From a checkpoint of a small multi-label image tagger.
Training: muon at rate 0.031, 9000 steps, batches of 64.
Rows from block 2, named by matrix and row number. Rows with one number belong to one attention dimension. Each number is 500 + 40 x the weight over its row's rms, rounded and kept within 0 to 999. All counts start at 0. Numbers have three digits each. After the name is the row's rms in percent of the matrix's.
# q: attention query (model.blocks.2.attn.q.weight, 192x192), inputs 128-191
# k: attention key (model.blocks.2.attn.k.weight, 192x192), inputs 128-191
q.45 102:495462586518517459520465568493524443445518522542517428481460515564473457520543454500478456496432452498476532425482524508493564554498545444503498437517524505451436538494501486470447508545534545
q.46 111:505473551538563517491452488507480548596533413563484553587495541489436496489464472451435503606431492500499498492471493520530490449459449512547476490469538482509496448521539439413491561470459426
q.47 100:488483474491468465453452531492497516553495513480529513523509567451509429570460433565550444506504500467492459540492493556505499549528557440516482502477520508481480489392475491506518551534522465
q.48 108:506519532467461497441532473495445490562453490484529460567543526512454513485450505523533471518518584526468516538556469497565424491492537529465466480515518481490442390544509501485510450537481422
q.49 099:559528536525421453436464426476498518510443509495534498498519484487436491477555505504520460439479534528503409517525493583481491512511480488462465531407502565558554537529492526459471499523506570
q.50 095:548490564445436530478503487512459595493546464517456502500454504519526530443444527503477460460488510423422476479527568483504435464502432442481481464487548509502481510568480464454535525474458482
q.51 110:478486514529553499544457493500386496511420449477543470531475498494576443487477484466489507466496480493540496549522495501546507373483445493470494502586585520486530496484552544548487444520456493
q.52 101:436471497523496514502501565463493538465549502448573474535501478496543538532523513484473478465446540477460519443514557519499466570502562428517493401537490534426506532524472438507546526462586436
q.53 104:552473489498498578548499498490568499520460520467539554559531521462525491489529485471539511560501453503366533507544525475481475426540476527566517444538431534535443463514495540422493458567526514
q.54 112:467500465513459539539533493495433543532498493499459543533488491495533465554464511472351544536522446465518523512486471526515519515510469443581541497489435548504463489571546449504451500500559478
q.55 101:496486503509466451519513529414545494518533529457489517452476510531477567413447580532485481510497477510560502528459489463518465568473490523504486584448514530503527532526550445462548512478505383
q.56 107:533515517471480521449451486492516417440507680462509506419483492493533456538455555465540571440521508475499552490494514482461511498457537446486502512469465497485550487526483519492451511502472492
q.57 099:499496432597517501545502424455483574513543502499498457594534482559599488506483498540476487492525442503445511537485580529478509471514515521485490551476510464498536524525519473491503527486497437
q.58 103:516400526499518474486525435522457438594529487442504519501502510422461419516525498481528443579582481513464545504479449517526548430493564488494434502472503417469534543552479536545463521465530431
q.59 101:477458512498487488538511506522496517526486540525507512521569479447501489532465495547432452446434471482448546530533471404420524493538538501553503475458500501504524531554512500543457514482513585
q.60 104:541501523451499514492570454530441530537534534461493488597512514471462440467478514481541403468469516519476421491575554458517525473522477489482472477545513512495453462576515493471513464597510455
q.61 100:488513600476464501584555473494460612554470458509474467533480489514515519442466503511551540491534482471491466517467507513498480480507479474514493552545491472497517493519539509542495480434526511
q.62 107:461486509494559429496507508517496475551487466502425464557482519531498483421465546516529504534511568494509462480526503509479534541518470518352486555523504485450488531513524503568484493523514567
q.63 098:485501528495506493501478510413450463495454496489555511450561517575502524578372494526481498553584496506485493486462515459566505443502482490488571462481497541483483514507460473463503490542456455
q.64 107:515509533432490576520523541540529517504565474549467499559359499512478559533494476512510499527455538439467443521479479514543518419611500445500429513527529494546506499533516469433505483445516558
q.65 096:489503499540534487449506532546400485478467497537480557516501574508461513414532449593587517489518474437489403537513464474494419531466495454488472450534484532481578479549492521519552479516515580
q.66 097:544472482498467459520493499464595441511530551483445537528476465532527500457543491577469558514625456495595520498447550432445528467456497515554548546430488547491455504465467553530458529493534467
q.67 096:478469510511461455499504493526467479528506518516480511516482549588497519513466446541467504484534429499534470480491484457476479547513553370520552393461492489574481567535405506506470456476564550
q.68 087:506549510530548477557518598497433492548423540433525506538539461476470553473483484455557486534480529546518457438587492579473476486540425552522529423502480432469495484516466544503478524530508574
q.69 094:536477494527460486536520498506480427446460550528501511570551515416521498501512547547564512487509450544508559510454545436477559522445525537498529555576453504522409556562521458513499549496484539
q.70 109:476486511465472515423507452548453578488536491505414468568531457530509517457443523541493495457410479475513472588485438417465487484492510471499474470558528521560440509492440513429523447556473493
q.71 110:537424456477511510525450489519488506471556546500526500397490508479602502519485474436497520496505558549481431517482466440546505544529527456537486501461457452566433496448506554549437569420464539
q.72 098:495539512565522566508528517492518494479458473543445482551479463486542459518543474424549450543443543491484423500441559529546522468525508472519440459572440458555515538424483537489447479549501574
q.73 104:478472538513439470516497509566506459534493467398525378479532540515548538468520511497503555461478516509517493459515546575442483558489484510527567510554518523527493568493511510479535488532517599
q.74 100:489453537512514508459460561497495561495423466535430423526453471529522522532524450479512529557499546584564460486475457532506579473468474514448471458580390477488524536517527549529498553472459504
q.75 101:525437486541497496465530503453495517558517482517491509534515452415428480473508508455466441529497491542466549501495507545502522515462529500506502427481535534525483492498510467494508523566435523
q.76 102:450520495522524470504489536495516554501485534513434560498507498518529489548481450510479583517464574428454498445494507469554528471507497400515489511432441465565549449482532519468453449530578497
q.77 096:545476453475459468474520515478452491465420505480598450473512452570583529518477504511471525474528563499428512473418426500488529429420528503496576524478478533534535518511519530476542472515516451
q.78 108:496525512517566509515514564552539528433489452523511529489496486487455565545491373495577408523508562510472557465537488509493523415478440582529495438552539455511508520504523434464506503508468554
q.79 114:575433516473482548483494522449531556527540471487508504481508469482483488533490463489579486509430539515497431525544558506493445475470525497469474591541523473518543482527400509475535503495535453
q.80 115:567533428417484524474540445501475557507443433486485478539527452518450482531477484451433526490443569488523525493398485514512525473464522491548569515528515518558482516575518549528448470458491532
q.81 104:511473589509507541490408492458517487499450469484506497494593469511517483535552450488467548453483483437521613570416468518414483462485477557527476542455497510487507453483508520566475468426489496
q.82 102:556444486511526519505474470488547419476492494520579474453478492441587480533426502483513537476498469451478516561497585480453534435481527478505564478566505525501504569416526420456543480466571546
q.83 094:450511426504559460425503491517475462468465452581487510527440458500433492461519407483515534480539411504557572493473500591514507459513492470396473497471520486508548505547541504528460455473485547
q.84 105:445493460462504412535518547515455462538504455522460553513466516497463477467520441489554492500518474549457529489552498517464481460514484456488554491485469489509592512496575454441492450520486523
q.85 104:467475480484534490416491442469581502434527480491476441538498411502454522515536464507500552545530523601486530476528508577500525525514460520451479574460433488577515531529481466508464571535462519
q.86 097:554427521521540513474460470522442518475542505563491515490577523459553454524493481493453438449408563491542480503479443482492509527529529538514439542518495424518479487510509488532545529509540454
q.87 100:483582483516495563464531471495537462450476460488468470440419449509508538513491494524434539526560492547494479485455525573512510594496511519473474490496516518473509479497496487544539540530500497
q.88 091:477483476505505569525540552467499466549540534465591495476563446540440442429491493421433491504517529483528661521553528509486455540497480513528524572506509497489574548436532510478529550545510469
q.89 092:475543566509457567497522484485534519459489468474598501517507499472519494429488469483471513538554457485560466530507507494468499477525427590455504474583504487518465538501438487470513578568444533
q.90 101:448496512478501466451565600435482527484461375462463443511477476528487493430542505489504531382505480413519467496538482508583512516482531499516491480418440487509537528495434514530441430500496539
q.91 100:492474566534544545521494518543463554474534512537545402531496564548509482470469504473479454522518544498519410548458465482518482474506546490493507497483470593541463419510486434526523436524514430
q.92 090:471504551474524496460465507507465509555424440455514521443446512480522541509456506442605486476545566513512482509543536555520592440515520512472435456519545462469555532561553556458562512528515527
q.93 107:558509451443466468563495472509537560458507433482503513473457469499535511476517464527499458468466476449479532474478473529469555508536485530506562493364523526407520511523517515516460535500547554
q.94 086:521496574432543519514484513430529547545546473480482546482516502484497477496554519537489472521471488505532571528575515477458489467467481518503436507531539484571526529539524490450537503503494494
q.95 089:542491427445482526482479466560513486469495537528410519501520534568525480480481461524461542448429505466479489512480449486462571532444448494457465525465444453491449462511504493476483481459465543
q.96 103:463536496437508501559511428494479480472536402530407450458463550501531489471477485473451522535509498435537474559525482501471547464476476455466543510485534448525479536527516469540487471574458468
q.97 102:531425494473446495533496453474500484487533498465457454500548499525550489453505522523464547463490535482553559547492562495502524544553530470469531491464504514498524552526472493446497495539503526
q.98 095:525480482534538456454454439488423433594445464524473444503470553517547526468438501555514550485496521447517560496493531540557495501478469468496490545482515524457508446532466449568573498532525527
q.99 100:531493523517467445534517491538505512529480564445519472456485526485466518563560512529420529586555497471497517442450439608504579489495525531443538515450511487459539464510566457454516463539511565
q.100 100:515544531542508537444468544484561477401505462501467431511502509541424476490576569556525500552498489501523536445582539454489509483437455468475535488458517494422468538529482488458522594434537470
q.101 102:524453549526558531540503541515510527479416550566524513499419510444473458495543517525525480527532529440535549595464480452465474540602490529545422446509517492534463500503472607508547535527481503
q.102 098:454463485531448521466483484537508470524483510516485476514484438502480530483495427512519490439636536495472538482544498551494434606577462462471514517446455571427363520541495487447467568458493487
q.103 098:505383534505578507587493484497491527464511562457522504506547467476471482436580517513524536465503512482482529504528517467539493511460554442500504558528524425396481532578465509519511499446446504
q.104 112:447509557444480507509559534491483501552558554516531473563534547535462551457516466572522434382528481521497540473488514470569493485497475509498494498522576525492464531486441512540463460470448510
q.105 099:507494471439501526509525539469436466464537508489536500476432581501533519466449503511478500548422481508460453568533447500516547434433494493588449523460514431543502564456533543452447495498470430
q.106 106:497471535451503425530543538530610520509466489419531530470504525528476516582546549529517566481462491448470580434535540506456558445541597529444459493437504477474555564502501516508495524509478499
q.107 099:544462539456477529454498567451554503582530494540526468584517568484493483441508480507577539461510519457537506457525479493517567496535537468528511558451477531476561473584571462537489450528525548
q.108 098:477593489494528448496464507509419482469450492554441486553549492490485464521524492460530470535486495587536460547488449556489509440522460532465472484510490453540496478518478514534541510472458473
q.109 106:442475495541555512490513536559459513463473513540532526495493538472543427526472461439584538553514517471531526426494539538487457486472509520445482427493498524385478534542540534452490522510505495
q.110 096:528433526453425484486512502473473483502466469474499504531522562557469462490483536473441547521485434515478465485459532449545537493508543471490554493471513510519534445475506551437473474483528508
q.111 102:534514508459518474568478561472521455477525516541544501484564530483391516502490479527523508501507475498366428470512504440438544417518447511511498463456493509470445443533467521489491492465537478
q.112 110:521456520548543527505430514507480444538473540453552483548507455503477448511540512452555494410502526454576510492519430545512561521531479564574490448516518539498443408456550588468527484507527472
q.113 102:484453529551498556541514489504435527477440498482477529447467485526505474544483535487520494509477520502435510537519455532512470497477471483603479582498524514449527540518500462440501569502442472
q.114 106:474505512516495516425462473512549471512478502500503486480525476526473535556476560476524505533466458492601500519560457524539458497473470530531492538487451582482472462537431530517526423477530545
q.115 097:507469445487504450508481466472538473451478497584515462530443429419489475500471514394523498532456554388457464530455455457491486484542518458494494510525518479471503469459547496493453528547542474
q.116 100:582510435513548531488550474503462511527521467541537467491504563473530533546490453565475530481471535562471486567501482516532467446476503517463435542563464475567464486508527522455457430460474521
q.117 108:517549494486531483534527543442480434440470498503504504478438464463486460563498546510451510444520613551478554485427511511543478507585513533540549469554447576507549495467519546523533520493511510
q.118 096:445471504469507521500497542477578489504558456459566506579549413508500455463541478519524459464555545430486564443507521478509558488512586572426578489498551533544480478452499498488558508497531548
q.119 088:491544456545457495477570522507498539562476522492492519544445570460522466535529506473553505461522462455488440479519477513484509502487519586539484538500494542476470567455475484512526467543504482
q.120 081:508470499557489535433534489525506528516455537521531543520494535436544439437540500541507505505494457478456439473485483532471504562507537516466512489481464507492430531493509475538541503528510526
q.121 096:478474550479515524434472465525505486459500489563555381477471515494517494499516506463513462533517577481514496512586525521436538497507524505488457413485522534513500498543525479562516529501510444
q.122 107:554474527460482434470558465471472465461510478542522533499546462499419588520503442484523482479509470554516513523575457564529538426478525442415428557553513505582514539445497515539494530481463498
q.123 095:510614499495564524529483585538456525488500448500473497501475552445497536520559479525514488540438514556543481551545514531560452446500511519536399492498507394498444551529473519505480545511460496
q.124 098:533472531550482502505486495530456552484493568489528469514517465495550477462511547495541422517524549486481443488533497455507537540531475558572550521467487603384516567515457559550508492535473426
q.125 114:498492489491549525571491575449501431477405544563483475514483525508486535572481537566447487486468471489402489503607475467514537573465488491507467517466442523489479443460560485394453538500465472
q.126 099:536559476495454548473530541405489434517512435526450466509548591466460537458477478549512510520480466546473505570558437550481501499543434494482522512524516570496448449498499528465547555502470503
q.127 100:567604494531491466463497550611566481388548465518423421468434455482545487564527548455492462572540539550454510571543492554545503497455485506518454460446565505505437498508548491458502524548539484
q.128 109:545482529441552481502438451501531498467515513512519541494515552488501464418543484498503554400526528558522501487487568514503553543487515515521495431426443492602521512444542506529557541473503461
q.129 095:518446436521479475468494474436467484448503481443459551496499526486503506457504457438476519523559447508494564506518449488489592505445545437488536446552477508515480490470518420487455495445422522
q.130 099:562539473435550501449503514465503482521483528426456489458514454527471472435501518528464532462520464569515516489425490532516505536500569512503497512516563499517564504453508480502468517526572557
q.131 108:487437488490486495493595446482531556505508525502561466508523470484555516553482535556437481539565478500467505478515476536492501526512514504520548467432510442424583530484467452464523547513522531
q.132 088:554483469558497511508430517482455522497539460533530502513492480497475495479495495444450532456491521524519506585502449456474521449514609531480517460528461554570499484490515509544474499599494469
q.133 097:521522508524459400462460539562487475519566464509565430515568516443570482507462552472468517493524490488512526517486470544449531512526557491503466459504521516517487566463510522507475473450525536
q.134 102:490524567518543447453488479441583483555534536528464504514485415528500456434487461407499507512503523572482478542530529485545528538506467512460535481540471532548449435504530508475557483468570527
q.135 087:463496537498498582463521491513495480578510477519511534540561588492496505512569513475534541501491541505478542566410408490472426448449444484536481507486518537416538470586483487511540502510460525
q.136 096:487587527478517509471479486585475523463461509489528482520476465475560499469496422595525493469432515483515492541488510458512479510510540601444458493457527501480494546478490510509518503528542553
q.137 102:494516476473540495490485526487525498509598470560484486555495498487458468548578418454554499503525498534453469520487550592542447500422516480499472644459511575476466504553555494444442552500486480
q.138 097:528493563477450445505484545487486441533535554474491480456514530484547476501470488564552491479519567473447516541536506502497479530428502616440544499495496506531463397525498451498520556518499597
q.139 099:532462500474488464553475447487496494507472530499538489459451510548515504454470547493500514483508564530487494473612487476538550493516415432484557462427443468459541516469466513460508412479513500
q.140 117:473437520598522452510494493483455522597544441542471526492500545490535597511430470492491522605520425473489474528431495460511567502489553481477421396584539471483487480526523531422463453525514532
q.141 104:485586476526496503416470512558564484550571515471528561540517464507529497498480547486552486584458524508537467514460517481528490498486575446477481534534497476567512505503501520515499542531490511
q.142 094:529479494561481505476518477548510613457455484479519542517496529513461458477482518500493497507451471493515508500546456524485501478442548492454474592519460513446536516486485470595603499492523528
k.45 095:508536542550518498459487538390489530557533474439557548454552444459452503507471516545472492586526524567483469497470513520525555471490444442499521542530520510544417544533479590458480474426550440
k.46 106:463494440500516530532491458555525610504512512451483419451493571527524487486484424499475489516444476551479472476549512470534499568445553494547478524538532528432636549575532506512490468416482548
k.47 097:478489489459455469454528544530524555504550509420489465507486455490431447573502385509569541483441514524497473543473538464456588426518515467513503464555485470449539497449471485507511500417470496
k.48 098:491486518462462521562493528483502524515450586490530457533477494475444521467516584550516519455517474508512533520519557483530469573563495557465444430452486457460528438460569550501521516495435552
k.49 089:524508519444496611431502519530511508529485509487490408479442426509444548561464535499535533439466527499468449510455505487525522569501474478518580528570475564475528459531488520508496480541512464
k.50 095:462421485546443450501492514482495503527536531512538472430466548497478562523482491520546550438488557467491498492494430457487503495455596538443492537496511512456505452498525516561551473474587512
k.51 114:477583515459496468496490506445483345492477500544527469508555536507533562469497543482483501498478432441454543506532453525485470539553532467531521487452492564624559490458520479437416497521548503
k.52 101:518514492564556483497502498480572530471441471508511497486475459498487463528455518597543503416563479540571468556519500487513605466539456496478490514484458540467528546572477507452518490450540496
k.53 099:558523549523520503496513514524492457529493527521483518488501563536545476513454521502519521393602433480509539427485478562548500478448471538485518477553565458609510524485519432529480494511472464
k.54 108:527483494495504508484506534503465541497507515540491464523500464565541577529477552482521505472516422486447512417542514460591536512469474549475437497539492511512500452528471434529504447496489467
k.55 101:458538528514513515466430502530469554496547487461432488560490438541492485478516478437471452529511555474495414496446474503540512522480501551493444510491527476505546493490463484522531480518473533
k.56 102:412488520539478468498621498469487453476489504519481528487475527475466512543465509471500460546527555464536485506416534498467436457574485461435503416503483477599543516406451479514473516430550457
k.57 099:473493478537437465508480548543444454495424502480435447540485449497510467585501466532552469468468464454458499485449425473482480541502454526450494531516432522520528545489530536526463494532452565
k.58 101:477512513464484559540523532544484576474578497512591454464496489487491435499489521571452516445488542529478423489478553527510536440472477483493476484505411481529563494487487491585545493487494552
k.59 099:499512536519484547450489530450477481511493465482454540468558537528491500563529554491518515455534438482500541509451556505519587446533510497466557520531517454521391542473448478569501528482531522
k.60 109:475525548488478494464449532548534497540543506477591505550454505536493491502464529587454454512507529578524460513560562457490493479479517489521476427512516436428560537527549564492505448462524531
k.61 104:525483506568436549502442516480460495519470469492426462484526565539475543485501585531573599499524491471514478569548514551566444545461544535579545514445453541534496472480488506501484539541507555
k.62 098:515502499545483478484437456452460463499520464498428527518489483480427506519513481570405470532507539460468556449524460505489511587498562524558470521486550492580506511454552516449499548565447486
k.63 104:530564443501536501556505522526574519442579517504480481521515552514482495448429482493472524533544506541497500508518523515431475464486481543483455579472550531465519520492525503493491523489598426
k.64 108:492463440454451501486480471506487518480441531529522519530515569521538433464469508638525528449514509495498529490540520423469504546508562520521418517448510496477526559504553516482474531439391457
k.65 090:522510552490482498534534496469536522437502481526492440546459490447459396484515531508494476564458433467527514493515464524508485453487500485436569529508483554518516508538535497565399593538493463
k.66 092:435543520505497550454461544470546491455497480565530484570531427475513499523473511475473451487586555524506547524464502490417467464498494528522564489523502527511447514476434508454503481495454461
k.67 099:462497535497464467497496470489542511490514513499491490453512502510448551470533460478511425473542450455425510509457533476514552560492603504566498493473509515576471523539544482509427524413463531
k.68 095:493528481463504430542536578558498505508462486473498448533520501438478492508470484504479565538551500459477554530538511470512510513509424497527502471525492545464492524522501543532407474534523558
k.69 094:521531553583491544457583488506542517523505534543559577552452446498500460417470458547463473486533529484569548502522484506482450523539497471502592488458506560541538471550432473510464515519536519
k.70 112:526422462507455493516461534451525441466452473553517525472490487466427521474485537537506502479551475539474485549530484494454443543530501464568511499491556540491576481482508405419516566521455534
k.71 110:454471521550494455451485463518566538497547523438504524389534417517472560536572522481473543471507546496481489464413488533542495490458500509486470549537484497524562579546457384445548489476576503
k.72 096:457434471547476501548549532535432519529514468525530459395496511418497489467556536502523518491564479460467502434535563510501473457521541469587526480471527434523568473516479511467473552494538457
k.73 108:461539567485446471492495516502565496478470528523504508490522437592479449516453519547563490448549519509459497511543478470486508543504421499528510552496528563470531457561478503476478502523468485
k.74 102:524506513471526540568524463499553525531507504423525496465400468481538494497546504476438503474447511444506457497606510495522457465476535514540564514452514483469562537548487435489490561559389553
k.75 105:455507457490506466549525484487539436538462424482541457503489534500546498511569463530512454573528515449526542509446578500524479520539576554514512411526544531412472478496479532488477583425474476
k.76 113:474488486529484496474458443524460515469490573506472438471478413532468550481541496431581487518548456493523444485481493587490516496491454493509530508514433467530547476474486517509534437462548503
k.77 094:501545397499491514446512526516493492428543513505515490481427438520542507488504477472533475461583493541566554460512477567524503583446524481496498565520497464463523560499454547499501438417557571
k.78 111:517561515495461493609518523539500484523456548457512458482427519497530509565506493506520528543415447453498407543557529481470475509582524506574466459521501526470491505532436539469514514532466506
k.79 107:559496557469496461465529522545521541479584556458523499549434479514452467473448533541520440521461544498417539509600481553473549506521505466521429506486489479584520461455419459435587431473476463
k.80 108:491486526540448474425514494540453430463530526508510513594538501482555475452505522604471476468488502546488550511665558448490515522539457461485431536495508510522543424475478517438489492532499474
k.81 101:487602520473505616484584511452537442489470454469521555518483495491488523498546460490459483499472435478531515495475498524466488491524537481462520487516476530406530520509498540480515479489505521
k.82 101:496504462504441467456471586403565475543518551537481529457423503476542528456445494490485546493486483477555469534448450501533502500493573498512527452591478547508537507457513493475393576463466540
k.83 090:453580442517508511517506487503504473515433507558586528559442468508504509523503469542403523524488401550489551540485504480496490503559489447522474525483547536607457460462518558469466539473484473
k.84 108:489498490402531474575483452506506457498455534481515474515453536539558504452520497466514464519473437529472487522496486503651453486526509607536498477484460445499496494526536500553453538449552500
k.85 093:530511525530505471560513481543533515477495547486513513523477515558539499524504476455458436534582516501467535527580507549492500523499518479531430501529528494477511535538556420442491482542548439
k.86 093:523523490481473498528477512503512554485470556426519522462470534477471478478532477523513451532479516532484543563607472387520508547440484508537467535510475465465543461386536521466590550526498536
k.87 094:434536424519496478429482504445536517561466503479484475559550539478476442548478525461503515554504542521564533492554522456533503501456530545592494559540445516465436522488563550576451498529446521
k.88 089:490567480524546472484476515491477485546479365452499469468490473528521533509467528531505464565453501548478456417570477483509471463538467511482498453516489481540462532470530511500527517494480524
k.89 088:525491482478518439537510512502567541481513522542504506527552528415510470485473513519541448603496479453503513517502532478534462531520455461542457533513551444420506519494452474494473531504449417
k.90 105:537522571526546504555494448555516544495517504497457479556519419564493497501484465427457468487471512499509502411465553558487543524472396514586489518474504481545490485501532483534496465457505504
k.91 095:539439444552494474470511495493478508464389540517513467443537436497470490463461550558516470565453540458493543501584529539520515540478522530459489444508498475513462474435480502494487501479471511
k.92 090:489461488494468485610525540504466429536480508443503467529475491538498519452512501499513543531408517381424542505552555520522466524542454487547453503461465529513513555525528543496469490542490479
k.93 108:496570482455475450460515457508550407537545497425546535511617444554519549516570487503463565498494564513528528519487507512484456434502446536475520461455544569458545423517402548480495493487549525
k.94 093:517480554571468561534447477486561569515457390499497525501505515486529426493504497475546485524436471533495513480550591511541488528573464435456498479509537480535535511491511519463488476513499491
k.95 092:496571507469518516548433538498512504517492589474509470505515527511496453434439457499482483482521452521503464552521554522388519539425457526528475583489483510495567465474520495463434517488472499
k.96 102:497486547513422475549520523383482556516422477453437529478495504522523526466454467411547514515503481491486479505507461482505464496439481473489497592571505501491417482538450550550493489511572454
k.97 095:515472502511525476495466549539466472539507508511461542509473529605520493508522524455477548484464563547513491472500467502471485449542436492449490513524496450423528519485523541471488487482475499
k.98 090:598546424524498521491461520537483538481518574469532535519485508521492543554560505462536507556518423527498516493495472529530520562523475485553566512468544448488471474502509450545476458450465484
k.99 098:529491494536437516389547493490463553508479532501504435464515504547510502478532464503515456437507509457534508475447489509490592571525472570508560463520510420561513481461573619500445513534526471
k.100 103:460459508530554512468553522463503504516424476540565486508494578452516492606444555534470511474535505446500461417478497499448499453534529526525517538540508473516487508477441491517466511543473464
k.101 107:441541415411511466503455495505444462464453444522508521567549493539494496457514501522480458529544526545453475481473473488496468493518430475423400514429512438518541519509463533520463462492531497
k.102 100:456454526519515482483521491491500515433492590522507565469525553448495501579562540519548519491496509489443519466499606557522457497544477450546512501387547525507480479484531453480552464530450494
k.103 101:526525495487521557458486522475501582475463494580461562569531485432512524519481470475509439449558480591475538477502500530524493544499490563514418516489484476494539491487494553508475502476499496
k.104 111:521498476488531444530479503521486532536452537503499519511431472449537478529529532509508522442490494495416556399574561565405490548521507563482515525462537507466462465523521419568469490503511467
k.105 100:604550511515517491510476491468515488463546453499539497462469508464469526519495454442439462515484500434456508501491480493480409490488538444511514585533496556531468450543473429518486491468526526
k.106 110:537380540450502433510480491481482484500481566467531501545503498477494461474486491495558503456533557508426512434534472457478526431525524458428525486523527498580438543492489514424483540512534506
k.107 093:527497473480549520522551562553550482416473539450563533508531439518419519448508480485465518503521525465523432491459455553571510530491519585469477506575510503558526516418566563464521527485466540
k.108 100:452566434450516527474519436527461498482452494508468446493510520471495506520490536420501487593503466487485476580447479536520425428509556529514483480539536569542462559572517499577435478517565481
k.109 101:440574448439537463479559476543484441470508480570454495467591473445480458497501544542498470507536506479477529547492487436471497508501533584382582463493509505464483464515477494505491602519474523
k.110 095:463564469508541552497454508439464560467467565513573491528523521441495460624486503487493476493480560460514555424509479467523522484536411453463543495514468446441512540491460501418491537419457525
k.111 102:519453523510539550482515541531620487469507501530509557524483539485449513498554508524498469537524458510496519448582422542436482454523528494422490506469535482537475554456427471517521462498475506
k.112 098:556537548543522504542450551499484461431460478535494413559497449486463517472544566555482491567536506532466512504488465491518453456482539550509461505485547558503508451460471485503501532470417563
k.113 103:491493570499505509537478486474464459558519431439460503533476607500541563553470435461555448464538431528537481522572452494530462439481435445546535554543572503478402537530512531460497515480505500
k.114 106:530466472512558558481504475526534536521526531490492484506516453475492608617468485487506457515539509523504451544417532503550481475395475466553513455535505499458552508531490566530502404459513499
k.115 091:453509532522485489556436498544491515453421451507473489440569446533476487463515477531496508550479520485614480500493476444528440521460495519517483516570442439497492540510438549479460507501498549
k.116 112:469492514491526540538495433433484487527496494552509514533483446549468480508405548479461546474495442478559495557463560475510427512441517449490487466477462504544484483577487486489473428480571508
k.117 105:481451582419502492463500498524459425510550486469549458539519466473531540412516560575489530531530539505525487501554516542480436526512535451569479510416598514536491541494517572563467515512518510
k.118 092:540540469569529525523500521496583492423442551531508430482515462500461422487508584520495480451438556515489556516541469547406537530542516508542465479477481497551506480477505532465533559490500602
k.119 078:479495514549492484554499483570508524476523565566533461465476446527429595400532536522497527510557550468454504555532474459458504494502510485478440438455609511465441495477477439523489504543541510
k.120 086:472416489535530480514556527492556491480563469545520534498463481413517447429449488572491469447559529473529466495559542534518474520560495537506497509537441487451512502502537478446490467433445509
k.121 100:473529487519512536552492522471534517477480453435498522454524487556447452472471546462541478482444533498528584503474550459490533518542465482517514510505447526561468476552440490484594502489540472
k.122 103:544484515470503560510469449438535527495513514539475487484470568499485508515492485366513526552484414467501483447475502472567516434465478498529505513532610532573433482512497477567449481508598478
k.123 107:462560532511503485483513463462534431517504459518504441499508457555516523489445524433423496436480454537507515546479423385506521489501471536425483466534492567561566531523503492465490497545538472
k.124 101:529508502505520462521461473581454457519478489503553501450483497497564514528444517564500526515510537537499508461542603548480479566472442480476478571494534541517526451525486469560534609517454506
k.125 115:522445502547513566529457477498442477522586475440521492446532529419526501546535466509502478520530501487492542471424491540497539584526479440513516484450438521471444459505455480520561551449496444
k.126 101:515512510479468461569469511348553457521450450482486553500477562483534535555489516446509493476527470425571423456561526529485435536512572434504515459543517450458484499533452468455498460504484496
k.127 093:529538528524507521521501509464442462537534476485468446460464508501538481515476505456498511512426530531583509449440405430475539496493514433540514513612531539516520634509478531458521543547607499
k.128 104:458459509452480540504493551523497509502442539456539526491512514445513501530455457551455524404563451436437539472542491508548503459526441493487436538485452494377566461506489421499491566487469463
k.129 097:500528514508515451493437469449578477514463501477443461477510512553487517460576499493503459521567486497460538515526480502502448474477528576451509465496502578486469488485481470517501526534519538
k.130 095:468557501515472500540447481513468492496557503460457453441498429543489475527542474485492455542473503458483530548474563476572507520568487469451469374435511514493523436473473485495444474513563495
k.131 111:495497458459499481440509466546487439451546519420461562562560441515508531444477541507520513464529577514471517461546505487500483564477526432459510525579490576541486450460459533509495489484512500
k.132 096:479421461520571477539463444425475486484454497533436503466523456399495486512466446479522472506522492505483507507479486558505600537518462491524464489470566515572547423599575497463476513478476534
k.133 094:416528477524562481430553527492550526488504465538480473439463478504459458504520614538472468486453498480513510510508566436532524495460469553512459470503515502469483496486518536531497481508468470
k.134 094:513468435587530495494533494558538483468462499502503462464446455502488511517455478480498596489423515516548471478430500553502446517527571612555537515546510513443533525427517492461507548536486456
k.135 097:485498472536546534526528502583554531555540493514438529556481470473481604484529466469409503571561529562484481492550502485476512549519492510469487536498500446471545520469490456509471500550509510
k.136 102:514458458517498557437496498511528556485546534519485479527508501445559515610532556456519472564476501565552477503503464422447544557545485503411485527505477539522455520476434548554486481557539474
k.137 101:433480471499504521549510542541498577512494557473491476538510430562549497526462502463500449507543471486502562474531559509570533496500528436493457440445466586508536513462524545452475571512534464
k.138 095:451447511508538535505449506489499515539489476398459499472563509473562469489502473568559468515499453543546545556422513488535500509512523492515493533432517473428558531462501536441497537450437470
k.139 098:455518473497494491514497515418426471507436515478520491507522571555444484512423533481527472437487529457502437459460488483544455522501476513589506423475425523479616469507523554491513473413467518
k.140 118:550570531475498536468602466546527515542468525505455484556469471499477545460496490485585531552463528483453521508500490525468566538509448546494531461490540489549509482503566515517585457566455502
k.141 101:505502558458517478447545555558476570554553500561534568457499520506488483505372439489538465536451494410526493526582506473436489454534569458498471451554498444523462521582558467547537551466534444
k.142 096:556434458524490483529530505512460509453457496464451496454465505457556603552429523488489493518525524595430516480435451514460546520401534470495481523528473523626506484570419492508471506479529533